config = dict(
    arch='preact_resnet',
    model='image classifier',
    dataset='single printed letters, digits and signs in grey, bent and noisy',
    train_examples=197500,
    image_size=24,
    crop_scale_min=1,
    horizontal_flip=False,
    translate=0.12,
    targets=['character'],
    num_classes=73,
    norm='batchnorm',
    activation='leaky_relu',
    depths=[2, 4, 4],
    kernel_size=3,
    stem='single',
    avg_pool_shortcut=False,
    widths=[96, 192, 384],
    mixing='cutmix',
    loss='cross_entropy',
    init='torch_default',
    residual_init='none',
    optimizer='adamw',
    lr=0.0016,
    beta1=0.85,
    beta2=0.95,
    eps=1e-08,
    steps=27100,
    batch_size=128,
    epochs=17.6,
    lr_schedule='linear',
    final_lr_fraction=0.05,
    warmup_steps=5420,
    weight_decay=0.1,
)
Rows from block 5, named by matrix and row number. Rows with one number belong to one channel. Each number is 128 + 32 x the weight over the matrix's rms, rounded and kept within 0 to 255. All counts start at 0. Numbers have three digits each.
# convs0: first 3x3 conv (model.blocks.5.convs.0.weight, 192x192x3x3), inputs 60-69, a 3x3 kernel for each
# convs1: second 3x3 conv (model.blocks.5.convs.1.weight, 192x192x3x3, transposed), outputs 60-69, a 3x3 kernel for each
convs0.1:105145140111146149106153143190165174202137175179106112154110175149126201148141174142114153135131170120088147138126181110104180098129176069122139122170143150169126108124174081114164094102132133123129188154144188157137163195183172186166170188162083157214091168241141188223
convs1.1:108089138087096168117120163063082137072097142060095140132102052146098052147117096205204105159185102128192134097089074121071051138081075151153156145138128148150134157156127175175144178184167131114107100106141121115151125106148138109139151099118118121122129083086140071056
convs0.2:088087121144145168144165160132111119168147106137163130175133132199202141111148087143164162106134155095132150139157149156147105099113103139102087135101071153147092138148111126165152122165154164161118074112137095083116115169214138105132159119093134159116106148104104111094
convs1.2:123108109117089101113118159178200191118131165109088103149229244096164172100091106131139126171162129163145131106130165142120145095080080119129134116140178103143173127169199116125168080072118139114123146094094158154137096126142109116125144113110172157129177164124167131096
convs0.3:116148125121168127098162125127137143107138153077094104191155163173130159149103130101051148090060140078061124138128138114134178082128169111081098101085120115122136153148123160136124141103083088109127088108103131101078115161151123131103132132096074131146093158144110151144
convs1.3:122144158164192189172190182163129102172164120151153135127116144101129169079126169105113167095104161106115157126058068104058090096054084102104151104104115139119091087152144095150138124157155165144110207174090177154105109128096116129101125127129103095103110094072097092085
convs0.4:098110140113058087092048092117120116157168166094177206154114130098058061153152157149175198110130170142114134090088143125143165099097137122153118078095105158124130121115148072103153087111157125159189168142185112067109133177132134188187133126170134159138151153127101110104
convs1.4:060093120133173172175181160112148145088147148144086115079086118070063135065061109097114130078100138125132162112123136121111117168136110131087120126094129106128144156142141177122108183138109137094114133110107140135138160161129166178164157146145162136103144152120101125149
convs0.5:195183128173169141152172117091112124086106120079090128100081106112104099071071077081101158117143163153176124113145147079113113096124119125152161132139182138143197107114110115129146073087144186190161140131146112138186114122134078126194122131168115154130110108067159101032
convs1.5:112067059107096116116132143108136145166171172173176169118138117141178147131135139153142129145089149097082161186166127173181164177163122145120145162150178136127135169154143160163177132149176125101078161140092147169122196153061171173105153179134149157096133168103127175134
convs0.6:196165126191167138117111109099139159083105105092141159122134146143131143104110152135157168179190196180171126140113108161110096103130121112103091100105101135112118160150152185216206096140184138109101060103154159156122082057134045091136083118144100112115121093111175125110
convs1.6:076070079117143132117163148102134151101103177158122073104086082097088120115081119140114092133119120135144125096132145111128134145155147127147145102118141097137159107092109125138155142171153131098157112097101143133144151136133169158135137142117108141166108141152090116111
convs0.7:116102093143117082152117091141101114142135101180205130128162175160163100167149085147101113093096135126122136152142094158073000133048024151106105156136128137149144150138148106137154122175122143122079155103099084053100122083109046036106107117123126122142140127160108119177
convs1.7:087130146123153162108125125156183169155143136115085062109157143155150163130141145158088121126124147139138135152175122172162140127148148134142118126150104108122163226197139210150076147064053035099132091126137160140126090106158078070095133094052068089151108148163126133147
convs0.8:083059077091048092117100158152124097150138115133129111168173103152162093118121121084109131118089122123120129131107094100078125066085133125107105100063074071033077154127078132138100122153165092106136102146150109147118153142082169137093113084128045105151064141105117114039
convs1.8:126124123128132148145170159118155181111128154114101134166133145143110143108095107141095070142116085146151129189178093158110075097082135151127135125144164113160165166166177137110112077060088123138133176167138132116086097141172123197217113185214129117172091145178060124142
convs0.9:124108142143093115159148140110111143159144089124151153059047087141111095177209186151137104148112077145122114128120104151137111136122106080095090088116093093123104118127132134148163111117155069108121099109145114127139081065107160106106167149114119124140093115146106139154
convs1.9:114157106153172134165189150100128156077104159129090139074099134123114118168158167148157141113116130111084110138159159105127143161150136172121106177145116129147187124087124139093136214185140179131111148172137121143106136140139153140154145165138119105133100081121134126148
convs0.10:132119102152147126143116128118135163140136140133140107190139095150097101107113124136139170121155202117157200149126088082088136103139163150112140101105115106124106171153120134126120150161123097136140082152153083146136167127073187161035129150092111130126127160132132160108
convs1.10:144173152205235182208218142124118121159139135147141092100080140094110189131168178072078096083071086106079054102067082103117110087143110153124078123120044109141078129125172096102130119137138156107083146119086125132094137169143150199135140184133192191137232235197210208179
convs0.11:114100057146145137111147191099098117144111076133165113126163161129178167113126104137081121124091108171144134157140136141105084148130142202161124151150121141103100135124107145185160121172176149152114112147132160160126167108105137099060171130071049073125127149129186183112
convs1.11:138123116122146168100131128136151132136149162123088097112136124089125138123145164184153138135131108120146170126129123153139110156136113139127085133132109149162159164178132145190169147172178107126135120117125101097109109146147135163151113147135197179126210209137207168103
convs0.12:129094099126116115121129099161177152109136160105109143147137135124137172118130137131113118102110113102104106156161133099124145056093125121114104130125133126126139137137121112108142124114133100128171114153183094132167124113150120105147124128145098113056137180120129184134
convs1.12:098090147082103154115159143096116130115151145090137157190230151148194148055097126143150134162141137140144143182223174163189124091121123148138165155122163124112140165101081183143097166186165149148122107111146113122166090121160083094128112115132173107085198146097169144118
convs0.13:135080125113056098118066074087141129052102117088070065109202196099190181125169130145109137118130120127135153119163126080135119105108110110141149112158159116171173097124143094110113103114095118119137106103124081103107101137195090130161138150174204118144149111135134146140
convs1.13:135147142147109098136090089117087088168147092160183156158139119164170100134125075081092121103123133127131148100116074123146115101143131147144150175121162170127191163155150132147132132132131095101098117138139135149162118106069133131068108111071167126095156104068149123125
convs0.14:094086087078105072106125108072145159077118139105117129146141161145133106145140096165125096155130102160137121156185119114170115120157116125128147129145152131176140110071116113057103159105112114112107101113094112123121135130075135130096144086111105134113134146105123142102
convs1.14:137155167136147139155161130118153126132162122127169150102133158130170184137141170172163152170148148161122109128100132144148140177177163104108110156119125178135091143113087155091042139084064116129117121117141096105155123117110124108104133089116125099095140110083195149120
convs0.15:180116077184081114191137163118131130129169148130115088126126115105117145113127123112103128110127152116118153078071142102080150073089128100092148116080101121101107108123132086128138112119109144126063102079093107079120152111147139106232140114223187162152118104108130090055
convs1.15:092069102075104143088127144113133140140145146146152148112125124128092086104066077212171158172151151160137116154115078141098039144069016165154134178161159141116128095159187074145190076109151166147101155154101133143129135086106177109110162117155131095095118088095093107121
convs0.16:081038086083039078101101132132142089101136112133121109094129118115133114159158142089068105132085111163092129143170138133165152100137132123118188113095174126140182088133112086125139101126128159152120172150116148138165115090117085116179128129167189087149174074148134088146
convs1.16:160182159153144125109110095137116115171150137173171171108147162124142125137142104094120134076109115093099104149130128145149129138149114104161175125133178150134163138135170139114126137099113089134143101164205108159185144104112137072083147068114098162114063111093049089134
convs0.17:130109107090076101083080092055091139091077134148111101138140104153138100147124125204184191170151142154109117199182177148147157116131137182156133169152108140143132138143151188138114226157115133136155123156174088100148079119142099129170134140181117114103122138140111107119
convs1.17:164144075146147147138167207108121161136122095134136106104095127109094112145112114152122084141112071123092107131130122122094061123096065082108151102106151113108121103123154098076123119091084122136119124157145099141138143151130152184160139162177086116147087116150093116134
convs0.18:109090120157132118150106116077069107100175198053111145117146151140155121158127088158190180165147111093097117140173168158164116144145096110063094134110142144150141135175155100089064131079087158146129125109100104110119123086107132121125153128103155124141114095125137124154
convs1.18:134171165129143150150116096181175150132155154097129185144104127129064043120083079124158138101127153146160155166129176127163174110103123147118106133107102112111110144079058150111094145160149139120104154108118154105115188196165163174156164140136131122101125119090144124114
convs0.19:178184139145126078151132079121086157096085159109096120109102108128129122117155151093075089066099090090105122126118083183145096173137111110120148120121131117123125132148163151149154167123077180183184139086082143096128126110079060022050089080128171167131154137118133108084
convs1.19:109112143119109125135136135084070096132082074178124081162136070106118084093124131200155145145092096066053103152128098149145126110131110139158132121156170128139195126177173082123117057084065051089125119126132158155141129106102133126087120138111147168154158177135120164141
convs0.20:064109132080100120112131127092147157057087142099099124157134151107113151123121109127165153128156117121158131137141153129153131145148105106144165112168196168210200129077120131054121137123155082055061095054015117107051126127134095139103059116120124153126162161143177161144
convs1.20:130123152108133163136161161166111117154119085130163131209148087216173113142146161092093098115105096079068111151132059124114071117111094113091100143091121133119124152132097163111068140115115117145131149164176132128170143141146146131111109149140117089098141085093168127113
convs0.21:087125138082078139123119139101081108078087128116152144126132141101140126128172148123131135141135125126116129056120148121179146159160147119105077131125099114131137130147130142195190089145143112151139089134132116125116141131147084066123120066092158153150113149180113140165
convs1.21:132135114155141121099094091086097105136092120127106103092132104150152138188184169108138158126126138119112103143159129125147153116146152122158166150136119148129142135142152161151157144165195151109110147141117168155139136156150150155152136139107073070095089112141148182180
convs0.22:176083109183089137172093147118114093146147065105136092136171168138224183117159118116109118129123142145144147134136159124120125099097079105050069129087103131120128130148140118156120093123093142162147099113089103092120093102174110072179121085156140131101115119104167111041
convs1.22:133075076126076109117108125096167168093145197146138166108158165090128143101087102169115112156100112141094100153153160151144144115094095171137110176140091142137105086135161054142177065129159114133143111106097136165149082108122059072081089072048156127093137138111111112091
convs0.23:149112068144105104106123164104127101105136134110076101108092149104126141143174120160138121144146134139159184146166150153138128136138101136137183119105167136161166150086073109069065124128086188158101168137090093119131138109118091122151083128119178136134201114128154108134
convs1.23:129137142134151135118158132166129115196156118171160156168184212165168181120135143076113140065093115064079094169151122147130097156145116113117166143098160146115148144075119141044073136064091130149131168172161171153149094117122109106101128116111020097132049135168096183202
convs0.24:115109129149137098156137075150118077149125082106084027150146138136174157130162128081105138084152161115170158153145136138142130115087090103099106078084102079088111161175143187207152173192122180198226187163158167145146152151132156097097144094102123120153124108118100085086
convs1.24:101117153100140178115147177134079078097057054120079073111113085161158140137157182148112110087083135090121130148121111163111096146125122151143127155168153138160164116115122129110142092076139109095088130120086149145118128106106069102132096120135123132118154182137158203161
convs0.25:119078045163097048124071074172153123189164100151131079160132118146091092143097110125098070121120090100118116165098091140077119129127152129062112150089084177112083118078117166078084162063070158173142189191151200176142133091144132082148133105161167086183148113194135160184
convs1.25:132125121153168138146145125130119126133130138145139136097141145057111155060095140209143173164084085147049070126097109086074110087087116177161148189174139161147098098084128110106094126113081131139138157181189134143162136150170120127181110136200131129139089115159049073149
convs0.26:106070136125080137135091133072121113078121147109119107166110153090062160129114130138184155149178141108150139133126145130130114170134083137129092100099113107119120149147151108111133122155157106072057133047008140112060144090115148153130095086076154179141154148132150133150
convs1.26:145179172132179161147169141163144140152163143095139191201127105199141111171144143117147131137133114116118116167152155155157138164138137112109120136124166117142174134118097144122104167156132110106107133125144097098112122184131103118090084120120113096103136104089148120093
convs0.27:193182098161133088105068094140148166141128129112094092075110143069051099112112117157128108133139156158174205092093103093107107147152119114142185137130149169168145215128067156080069145115089124126082119109058099084067184141096096057074087083138144145103181186131132165129
convs1.27:064116163093152168128165152146123126185160123156163120137085077132082102097100147133076087106060093131093111184149097116089073064086121088072026112081054145104079145141127140123130123102120155180168215198161174171144098136147062121140102125122064103143069111148095123160
convs0.28:100118135130125139176124160151152102158130100115115104176170130094095069136166152125129103115101102113100135109105101105144152094097116123154171101099138138123103147120129125158137118156103079137141093154179135136109203199109166144123162088093158160152156169126120133104
convs1.28:087082083108118111145163160104107136118112125127091108110100102131179177147171183095120121070131123108130147162138107177141113183159155123158169124141182150166181091138170123135185135156137143142113137123101135141112113102147125160186169195159194156072172185119129185162
convs0.29:133110099137126157124114140135145133116084090119095087114095094078101141090124145107151144111178172126150158062114151108163160124107091084096101087103098110090106129100111117067099137125114110140159108125132111096092137109134176092145202099113196181109174139095079087101
convs1.29:196193144185155128117119134116106121131092084149148095165181126121121114032042088104125126144143136173157152168154127146128105106106118120144130100128147106128158128133109126109098117093111157133089175158118120122108106151147066113155059091148085118148079118135098123136
convs0.30:107069169099051111125125096129133173023107167067116153138150146134159147069089102140128121118101133116102092135150127139158120074082091121120147097094156097126162156151131115115113109105096179155122126092105163138148089031128093074142147117121139147113155114103163123135
convs1.30:151141097107085067123119114121105109122127136163148154183169163144138094109114100113106087147134123130109146145152125174163169147160179094131191142133167158120123126091081157112093149134139045056101086071069100073085149141118118135134124117114139122114138158146130159154
convs0.31:078086107109122112112101068133118070148113072112119092110151160073103154105063098118107121139115123127086114090094107074069088092151160138111154140130155125104123134135166148117121170131107080096139084102113129158136088105115126134094135119095163113111163139104170177160
convs1.31:139150137146152151168182185141128148167168127125138133091109165128100119176121095141129124168138123183148154142146108162173119161165122157118153162121158104091138142132106180126109148105105152140111158156138147158142110087095119116108139172141092083090089088093109131153
convs0.32:125086102133099111137103126122163140107152194134109121129154152107132145131126127172126109170117098127090142179188188174167148116108134169159135139123123135128119101118142110095114109090132104082119100110158128150176077091115105153163136163148190140130179133147118125159
convs1.32:192180103162150134147132129113094125160126110167146155109146173080100080079076056151155106200183120195166143080070105110148144100130124135155161167150155167123115115121118119130108124138087092089097104094103119141147118135124154182142164194139136127105110131108100124142
convs0.33:104095079110099087116124100122119104112132103133126104175195123157146087162137090144130065135062079152062109148106060134065050107078101115094113139129136155168156115105101118109075157159099089109146069088138074039088107140125053110122045039108140116170155158154149135111
convs1.33:136166156170207179167195174084139163108138155137126161074068096089094129117098123116131113101099065127107078131101106112111163112100162105141169106136146121129111141120124112087094125095107124121095157151084161137083134147146142170194127166204174165158154169143138145127
convs0.34:149143140154115162167097117111095155135123171168152129185151099115094101093150151168153107116088030112125056112123158127144126145136108088087123071091136092117104187089108129096102115130140109098076107126138102122157145077105146123161102122175124142057172139079141106137
convs1.34:154141076134122043141114082100135167135117152133103115145177165158160122131092107170125107179126100152093097130145137142139096155122091127143154122133178117132178137130144169169136148164084085105117145141113170145115142090107153121109154143155125060114107059156102078176
convs0.35:136110176070088139092072102157152120140165190095081132130112141097076089092051027154168156167172166128127125119126124149131108145135087165171165125116125114110090151129147140117115137163119153126127147067016149108070133067078122072099135104112144165124108089043150113088
convs1.35:129110111108089114144104126163129124159165133117154175128097116143121112135112108110101122149132147142139116156128127159158153173175164070084164132101163160106127132105101124106105109116103183162146167145144139082113124106102123094106119103134140133093137115082132113117
convs0.36:083062155095093175114108167114140122076126114082117135141116144100105141087116120150152114137154108102156145159129114144136127107124109139113114118133145126145125106121162065082137095107130103111133095102123084104102168099141146108127080083135143117038177135091167123107
convs1.36:125147158076112120091130107138125130142142145125133145194170178184189177121123160093153158101122127052061087163117087175143101176160148107087134148120168109114140131110087152099088123110126144126099145109107133099104120081088114081072127107095105102091133121115178174166
convs0.37:140134095139131120109087121100119137110133122093109058107123117082107149113130134137136190114136163150167165170155151085059103115141104102082125084099142139180150104112122065060104122162160100103105094077095126104114139144107157157131086088106091091116070094117153137140
convs1.37:103137137150184160143139117122143151162158132127145153139111102182103089143121130143119120124104114090082066149111108082062085121118138123092099105091077105118136119128128151138118182142082154152121138129128127102099141145096155140111156148121145156134164160119154125104
convs0.38:175089077170079114148123169170125109172106061144058019159130106147116131113107127138121100149158099155135129125074091105060140084095149109082091128077028122087037143149118134124087115098082130144131102144136135156141094115156119091154106085154094126101112156087146127054
convs1.38:136109114092112154099123166132158181154123135176151076144135148118084116131097109177114118157130142159133153159119092145096027104076049121151153112164197087129186143137188110117151098098131107114117155148116138125101120121148167133151167152158141120144150147156126122125
convs0.39:135140162149149123133123116079145169132133183077123134094106162055068102140167139138159185117129181118127141078121169139157166130128112105078070059066082141097105125146169110115134128115088129160128134179164107143163153123077173185132084127151140124120143127113116110096
convs1.39:066056044129141136169205193152134090134170170148123100120095113110057115088063119109072094077065128085113110132116077132123117114123141154109091155134091110133118120114149138091081146137073120085078185154110180142115099113118106151136110184158175179129168173145121160162
convs0.40:148130114157127107130093074160182174190193122151165081145145153127129088118089115234213147218180140150155140176182166189144108117067084141090058101079089113131128187140098171122136144143180172164162143157170083107121116110164120105114141087044200176129186178138120143139
convs1.40:150139108174167141161148146137139131114105141132119133104109148092121145078100108144144139152155104137117107085095171137162209187209182099083080136106130144126150164132088145081030148121112156134109139137142141144129104186195125173171117130142168122111102097085119122080
convs0.41:109086129138108125170150143136134111179121117157152134075076116082046073133086059176164158144143166105117150044094120100123124138142124171103113149097091141089069151147155150148165134136152133144123155155120168203171128097094168123039151154087083067073130097107122112111
convs1.41:115126112160199181138192198123127114151175186123143127081050136077049147122088140081097129095121157141150160155143115116128128095106114175129081179156112153161135128146140152138086147115080122105084153138107138146129118123140131187197121187177145187165125188183069147156
convs0.42:131162146118111151133122154117105080164186170151159146124134121130136100123131109130140157141139126150162130101111120176129113159107101127121141149113147119087126163158161176179167164167150126136124120133110092097074115111119038067146066053154182168135171173151117095080
convs1.42:141112097114083093118138145073075098104101114111100094077096093098118127148153155161154139161133117137104081134126134128145130154148129172170141176177155143152163081134164086128179112132173169148167146136132144158165121125157128129139157161119069086109110116119146175167
convs0.43:206098065190124103158141143155138149084098145165122123184177149121141171050073139083096109097133122138141122102140178084103156106097150061107145065094134102152195131103142096057100138119118136159194098112158110129166106098150092078116148127099132152095165168034146167079
convs1.43:168107063093074110069096114080115158124114132142092115204163120154100072128110102186135125204157124186145150126120092166135130170131124088094112124103143143100145119111105134142092117132122112153131116113101117090085159098080111083083108070064138146111109145143091128158
convs0.44:142078085148103092158158135139117051133093043137071034127155128126144144123137130116144133158156123166161096140145148145109137106094123121151184140158193123152182130173140116167137113164140149159115131093073147111106108075106071118185121105163142085127097052128101099129
convs1.44:137140140125127151110114149122103145111059101150109125095102116130107115163154157119082109138121155133135167101084079104077064116105082134196194124171171121141164100113192104106201130122209137131138108099133089093129143089090171096076174091072112164068129121030099082087
convs0.45:170137115143120139126078128111166099085183198063061148163212163135188176127113125111096070110099086135141078097108062117110074131096094163186153122114170129111152101113132103049111163037057192110096115024043140119096063087100057116142076098133125116145102065150105085177
convs1.45:053110141080118131114143142178150055147210146104173206153097132165149155141147136163143123208142093215144109137120117149158171141150151142090065158057001165099000158118101111117119111107082105129130124129138084080088175183105182189156143177167120124089109110112062116120
convs0.46:125073092122056064083062093135098097141131051083104085188132095149139098130132111090126116104125115135119160132139124120147128105126135068076104054069114087049086131134115096121118072022057118138160182169158180145137139109156128076169100114191130091163134067161126104173
convs1.46:137144138127137108111111082149164191110164222104123153110117168116104147092113123138125097169126122186112101150157155135182181114144146177158152174169162135141119157120123165149146140147165143180174151181202121149153144138131177146142123083098101097099035082148055124189
convs0.47:116092097105113074103109074092090090076127155061062102085106116112117084110059055193157107177095107121094118116153129146138083113074093147136144111092113132145145092122111119131122152108129133129113100089082089102120118106113118146152113138127140131115141100104139160193
convs1.47:165207163173181135135122087172149118199194146174174185114111179111136157121119116103084065117045124121073127116109107159164158161176177079079156111105170121062108168097085197123092167125098156174143182174127119100101168153114168153123171156120117111073082075063058081159
convs0.48:116076107105077104109077095131140123129159146093095089147170156157150125142098115140146169077097114059066094106117118123140142117140144122124129090086118072062090148158151121102124119089116094115132146153134187187177129118123182150107186137059153137123125102106066104126
convs1.48:131085081122098088115122141146145150142139135135148139171161140112098110075054056121108108116104090169164153152167168154148144099124151111135147114133145134130137139118094108048028102033023086068097143152153149149151133127126141141146147148148187186183119117133101106123
convs0.49:114098074139147104104133122127173195090160161089154119112134137141124105123133130137153175155140134175161160150167135145141093121114085170133098186130133183133170115140139055123142057128173195171105162147113139150146058056101037096148099072140117081087095062110131120099
convs1.49:168191190189203202155161154129124123133160149111152165076105134121157152146153141187190193199190176171164135164141151156167166139150160101112123098097112137122124135100144139132165130162225101097120097114173140161207195148097206186126174171130152168110106114086089075094
convs0.50:132157145123148124110143093148130135167147130179159125124117120180175158140101102095107126117137164129158151166160140142145102113128162131125140161148162108116146151144145181167157157149137087107102103146130138160131123129093159146093096126140064098133093134123154171120
convs1.50:089084078109123113127148124106103117140106114115088087129119148089088110107090085143137118127114129103118121124117128110095120108101114123128139127116086158125084118102134125120126106139169115141172155174181096096117101132182094145193095152188093129133104162171144126073
convs0.51:100103151125095121141122113106115122104121119096136151156145177138192229121155152133159137117148137111157170176193209131152166097100103125095094119124125148162145092145175101200226109166197070154201062145214118128143163227226179191193153109147119064031128121106126138116
convs1.51:130159150136159129137138108111128128062074110072028042086114118111118068139111072100105106139135142150127122126105147100110165084077104153149119157145171121126160138145162116140167105136172166142095149120104172161096131130084119131098128101075152144127169149101181150043
convs0.52:110137111138154123119137150166151127178165117158143105164195185172117093135096106112116156107139180149175171166148138136089173094138209151150117099098101092085110132138108154119089146148112097130136156203179197186121172111092166126130169147168119122151090166144134155095
convs1.52:074085116101136126128165099142164144136152133128148114113103132107119181078119162163168183120155147121155142157145107121104094082068118114135113065136146106120135112133157130126136154112076141147126153159126128140111106121141049068123107096119114164145144188138125143095
convs0.53:103104133081083145076098148163127102152122092181063059124148113140171141149155165111095078117097063128099078103138180090093157102093100207161170160115120117098108169135128183143153192139148094139138128142114123149124133125126145109098144103092146163116174154089130124072
convs1.53:126151110147153129133158140129104065077105117102100131103117154087073100147110096117122094162157143137134129062055130110140160152136149171136105128130141067080147150141137125133140080076098119144158157152171130124140117072084157083079169156085149143128128115108103121130
convs0.54:090062070106091090129115117124140146147126117107104110182136105164119124102081142179163156116129124119155140162106106132069121120085150087076140114118143133139130146128121152105064097097079133125124131119129137116126112134161145121153149125152139160188133136140145152151
convs1.54:133163150123170177127152162126103101140128130161154125153135121147136143120145143209180126190142115146145111139101087139087110112102117119140130118152147126127134125082089119065072137098116107094097109113122108100124118134177098114194102108175152132143159112159162124170
convs0.55:133110100127076089154101110102120103096154170090126192119136160096136166085082148160147128159154127159173161091135173138135140103109127128123153113084122107075115137143151098160191085133180139123123102100112112125142095137164062125157099120141119134090120093072135095084
convs1.55:155146145133110090121103073150160146147166163146150151090134128121154121133139109106093105123107107124092068141168173148172160135131097154116116161113119163090111107132185097151205110166215192168168126110138145157177134155130155151127153106095099119121087115130113132142
convs0.56:153135118151099090140104080126133165114176206068103161097095051106128086120125111154148102098185158094151122163146101146123097147124150146173206120116151133128134072085122105100092149128100165152150074069119109083104099118132084089129146096107151123079133104088130130141
convs1.56:114133173122118152107098166145120117139136120166165153157139141147148154148157154153155148168158125125114089127110120130116138154134148115111167118103160152097088114125138131156129159174127125094120153106089134068083126109115156122128132119141163189152130168150129150170
convs0.57:065084140126086138149127127122112106145174123133146141166163128166180142145169139148196158123143114106118100151170152129173158120120118108135118087132136144179192134129086119129094104079117164177164095131173109103111080115155060063137140079079141123082146148085131133124
convs1.57:125135126117115108134147145128172145087153185122105155137188177097164149070107125127111106136117071155118099090120154102141184108106134160102088124087086111096082077070108082120147128139162110092115136069061139152112095157156118165133114148102124137140052099099071113112
convs0.58:181156145158117101171138104175188201109113147103111125131157141177198150162169122131120113152143142161160143186148120172167125133102054132112115134137134101125138119106125167140145173132115158166154137105102141109154125121136076030092092074134118130118207167101169122072
convs1.58:142108075091034032068056084117112118119074081184144109092132123095117106099095105155127096150125094074065087112111150161150151119121109151150136162154131135146129051103128000084123051112127048056103060066092134135154047074132048045103090082108145160131201201147182143109
convs0.59:099083063166135043155162110111131109139150127124146122143134161136071173139083124110127121101124113116156118121123190091090141132147107154129108139126092153135106137128143117104173171114129133138161166104103140106110155119096161137128085097145107112084094141109120134107
convs1.59:114086103124132143126140149126136127099159169084111145117110117143089103149104110177138153164162179147151136150103092150109066111115096167133065171165089132147137099145188139173180149160122144145131179158157170122121134116062121095052153134120125126129148162146167177185
convs0.60:135062122140064102144090113129149120141137110130135114217157098106072071142165143135126104170139108165132131136134134096125169114141155129168185115154175117139132148115091154173109171199143095129142120172193093111124127134113086127154095068132149156102150154112118123118
convs1.60:121117091086086095086097109142101139133105141102098113120135138123126136132115131153165150151142109129098087140131142130141132113145131159161166135146205136168205101080140096080149116112088117155142140178188148182182109065124125147179133172180122105094128145157131167176
convs0.61:112066108108097090121122108139174165124148153123096105126092096132079090113117169087076087128127120186159120118110109154124129186145148135176145127176139113154118094056077085081104095125169149112091093089087091119120181187152166145106143117089152157130128143123133109054
convs1.61:155163156166148161152165168172140083174148097162172140083072089109095108136109094172149100199180099165140090135124142124147154153140130120097025175134062159131066126128099144151132152140141180166167144151156121140146149154143173162134132120125084104149101098132155123139
convs0.62:122124208108102194113067117172100062097058057145107092124145177084098149101099160097133153079146173077111125078096145102134134110100109081057103070066113110119153190168146163194150147191159126126147109112104133150133125074103151081056163084032144151160144154201125132197
convs1.62:151151132170152127129132138140146167096062088113071069169133116124086105069084098110093100118097083155147113151142140102091110069071110130133108096101130103104140110146144147166123149095051109102106160147137144139146130129129119110117112125132126193167157172140094106112
convs0.63:185158091199144080177115079133155151140161162151140111121108143120087131123093118136150127126146097144143089098070053112082051126120106122127107136171109136150090166146156186152143157134096130108105098065072137139148089060081123097086132139095172168139123108096121129105
convs1.63:102126170121152181122144166081132122116119128115117132111123109117148155114132167141142122142153147131127121138144161144136150147129160170136109151150127125145143140122085169179122188206168130121140086072117062057100150164170125160149110126121067039072105098115126135140
convs0.64:176116093176114052120077090124157128113153139099115083185181106155156110103106120139110122092087101112138107156108091111081096089089114123090113156093067151124077133118146159099101150089089119161138141155127108095073174143125153098104133094123113150111075130075054107070
convs1.64:087087079078095100113116128141127132143153126129141134173182156140171191108138149193141141138092084080038067175135124128107116101097109137111149142107126147104080107078082112111086099097079178152112189156108158151114114132162059102133056116149159136136161162160188163172
convs0.65:153118118083058081089040053122149170150153172145122119150168167123155152102131133145081031131050013116055040117104090108069078101078092125101078121097068133107076146122144131088122076051090120094085108125124112158160088077079111072066111091085170151082120101098085103147
convs1.65:096137144105101097110108089100124138121141141141151139115093111131122130105097107169206141139168102168193146088083109088119167077129169177171127199188131143122089133129108098112115117118113132124115123108092107129119095115141125134130126141119173117113114087100072072100
convs0.66:115123084100095068117097067132149155137167154100116101121174184101125143104111121130143142127120101124116093137135103144138116097125123120140096119150114114127122105177185085156170082134123173149138133082118141110133114124118150165121162173121100058093050057126078093120
convs1.66:160186179181166129144099063110101093125152133119136148155123131140139134118150144101105152109125152140159151111097073113125122102129154143123131127065091121064104126140130110150142102139161118103114107085104117148162136131112167180144140146136104115136135085116153107115
convs0.67:101110117124109110133116116105126126117111106132121129142126180076090115116120120165158124096100119115147187157181162105157106162154090140114128146131116138181150181139098091112098121158133064085044124080000141085065156110120107079120103111146142161121151160170101121165
convs1.67:122208232121145163089125105163132130147121099110111093096101127174150173159166177095104139115151150159162144152138084153147114137163138047074093095095142121127183148128112129083073135128136106148152164172169152146128089117132120110081145141107061074129087079113124137157
convs0.68:110103127134132115133096131071059117077052102152147120144166135142141155140146153134150200113107201123137171132127133123118124163167160133089091160128132123121158140149112117149128087124128129102100174146101178202169142104123188145075174166124116140179123156160129166138
convs1.68:124127121119160142135164137167150156146150144102115121173117143208146126205198142093124113067080087066065068092111123069104104082106122151155131144189181107157186130146174145105101160092058139132112124147158090124143148147115128120086101112105095148178139156163139157139
convs0.69:116075089140048104152067147098126077106178127066139152168187160098174176051116162122108083142127071152154099134139149139130114064083087137119157129097164123101179138148102111167139108131120167141120120109110106101115074119195090065182113094146144142123151106126163115111
convs1.69:094101129107127121139141096139184151122168185128151151113147131127155136125124125122107113097119119100079078155173156146185173135132087172104106165110112140086113120141192092145197098135169183165162132133143150194190110137097143107074164087066126110119111113116107127141
convs0.70:138113103136121146123111153115125130105064066161171139116111080154102077169190153149159136172115078191148106152131123173119124137121102084098095123136131160166153100095117152154142151186192092115121099118129095100098088097084127114092137117085137119119127115102151143135
convs1.70:098120080140145121147181166074103158114066124172133137108099147130095128122134168153166148133130121094087081125118142085088112088081087176186177116118127089085120165139150168110121212150102111095079153168155116166186127150166163155161155164152124104123109099117103097118
convs0.71:110120157145115156134120145156122103151138122139088084163188158127130137109068126141110107093123154172180177114103119079063099133145148129133140106084126094145190139113120131100140166180152091092131109084091125158164144124143106098118157123113121099128128130129136164135
convs1.71:092119156044128172066126147123130145160174143099118122156061082143081125170179156100076066104097073167150106102100109114110169164194245050043028052053090071047085171169127179197125125124085126119117131125138118144162091120122096117100062114105166128086159138109113070074